Rows from block 20 of the audio encoder of a small contrastive audio-text model, named by matrix and row number. Each number is 128 + 24 x the weight over its row's rms, rounded and kept within 0 to 255. All counts start at 0. Numbers have three digits each.
Before each channel's rows are labels from the 100 clips, of 14848, where the channel reaches its highest value: "strongest on" is what is common among them; "peak in band" is the frequency band that holds the peak. Only what is clearly more common there than usual is listed. The data: simulated sounds of rotating machines with and without faults. In brackets: how many of the 100.
# conv1: bottleneck pointwise conv (encoder.blocks.22.conv1.weight, 128x320x1x1, standardized in use), inputs 214-319

strongest on: speeding up (76); fan (37)
peak in band: 250 to 500 Hz (93)
conv1.6:133123141125140105162142119124151106067121147135095139101175160123115164170097185086156125115121163100130136128133127145149122127129137127144143101123113110095139154174082133113129124126156087135126099097126121117142160113114114116102153090131112069088177142149128147115116126082171129103160107153159148108105092120142

strongest on: slowing down (68); piston engine (43)
peak in band: 250 to 500 Hz (98)
conv1.79:094142097148108149140122094119102138092109170141100121185088113111128127138137134101089111123083174136097124136146128095128103163086124135137127139124163115168117109158141107141184122132101127191103119153082131116129120106178157096090188165114133191105135131132145132185112169102163148118139140078119123140105129128115

strongest on: speeding up (81); fan (53)
peak in band: 250 to 500 Hz (80)
conv1.2:139100119159144109133116093143174108169140130149127132108143101137128123131166129128142105087134141068138155108107127142123088143134169111104120176121152099102147183141173095126122175151139129131118124113129109122085147139150134129098166133107155138175101133137128134109153162097146127170173132116149151162125178136156

strongest on: state: normal (82); text has "fault" (82); fan (76)
peak in band: 250 to 500 Hz (88)
conv1.40:128092144176122107108184156127111158120125150150105085128159134171139112117094107126109178151135159145115135161168150085114102089124142149190113175099130113088148118151092099113121136147109124134094169161120127153163102150117170116104171148130140145174106091099135112134107115157068132123116157170111126132139128123132

strongest on: speeding up (62); imbalance (34); machine: gearbox (32)
peak in band: 250 to 500 Hz (100)
conv1.42:158150109095103137137100106102165089129105131117126097124100114147113114102083110108132132142115108169172133125146105122129101134072094126130113172080124131132123128183143130137095177112145110176080142154131155083101135103159131104149102080143150093086114079109133148075141124136157111137121133098122131129131126160096

strongest on: slowing down (73); imbalance (70); machine: fan (40)
peak in band: 250 to 500 Hz (100)
conv1.117:116140109093160127168122092152133095134104088084111161096112111141085104122127128165146104091108132128147131164174128137145145103127141077137144145155162091127112168116152116130155151145092145171172109151126132168145104109146152128120150168089105118080128124133126117164131134160151135102122127120137087076101163148109

strongest on: slowing down (85); turbine (60)
peak in band: 250 to 500 Hz (100)
conv1.58:110152118104084122119095140133111164125126176098201143162118148102130111146092096100080126085120173128095112160118128125119146125139099078121127165120124134150089146151171101110155121171125100123114126135135184157122125158120130125138136098074135099128163133142104128145123101170152153123090103119104085113147103113129

strongest on: speeding up (62); electric motor (40)
peak in band: 250 to 500 Hz (100)
conv1.118:074138105165115127117130166160069128153141122115065123135092157159125126108094134144138150156167096118122081150093147136096140091168143151125088144154157136134140143137145122097163137165147124138174131117080130101150121159152154089157093139118127103151112100137099085172175081085128137163175119115154067111078150153103

strongest on: speeding up (81)
peak in band: 250 to 500 Hz (50)
conv1.125:125169113137113122117139110120145138137120105100113154118118153121144162170149190108128114134126137133174114161128127096128169130139070120107088078123143168143083080111136078137103079068117150116130133101165141100104140095096077118135082130092130131166109179163102091129114128120097117075077113159141105081209135166165

strongest on: speeding up (65); gearbox (62)
peak in band: 250 to 500 Hz (99)
conv1.84:115171103147111135143118133149150158084082146138127101171156106129096151127148175124086146163092109142104177146133109105126098111084129132170120122133077116141141158145120153100079102091126134115089131143141112131188119159142162137134165120145196098153118100172101123144159130114144103138094123129081110095128105174175

strongest on: speeding up (98); fan (72)
peak in band: 250 to 500 Hz (100)
conv1.39:096121093126143118135128126140108155121095146130162106128152143097128105126085119124112116134115131106150094122137142137123141101112100144121144135142168092077121101166154121114106112127132115130121135102100148140115097127136143102114082147078076140174087190114110145125111133123157149132123112098094109086174140099191

strongest on: speeding up (98); pump (41)
peak in band: 250 to 500 Hz (100)
conv1.102:106128115121124097146156101127132162122134131118141127136131110152085144113082154145087176131138144131133160167090126135107143161109118119145102132099165126147106117172201103137147151113128152122119150137101192175096116155181130070124123107153112095171099182118141099141126133128134144101154160138163098127147156131147

strongest on: speeding up (71); imbalance (38); machine: electric motor (33)
peak in band: 250 to 500 Hz (60)
conv1.91:137154087112131135153128087149137093121128124069127089136151097090132063149160110095139127166150120144099089151082131194131174112110106116130142140127133130170145110129166080132136099124128155120090110123147118145100127175192138129163128095087136100130133113171164116133116170133163141102127144144162113091158149125125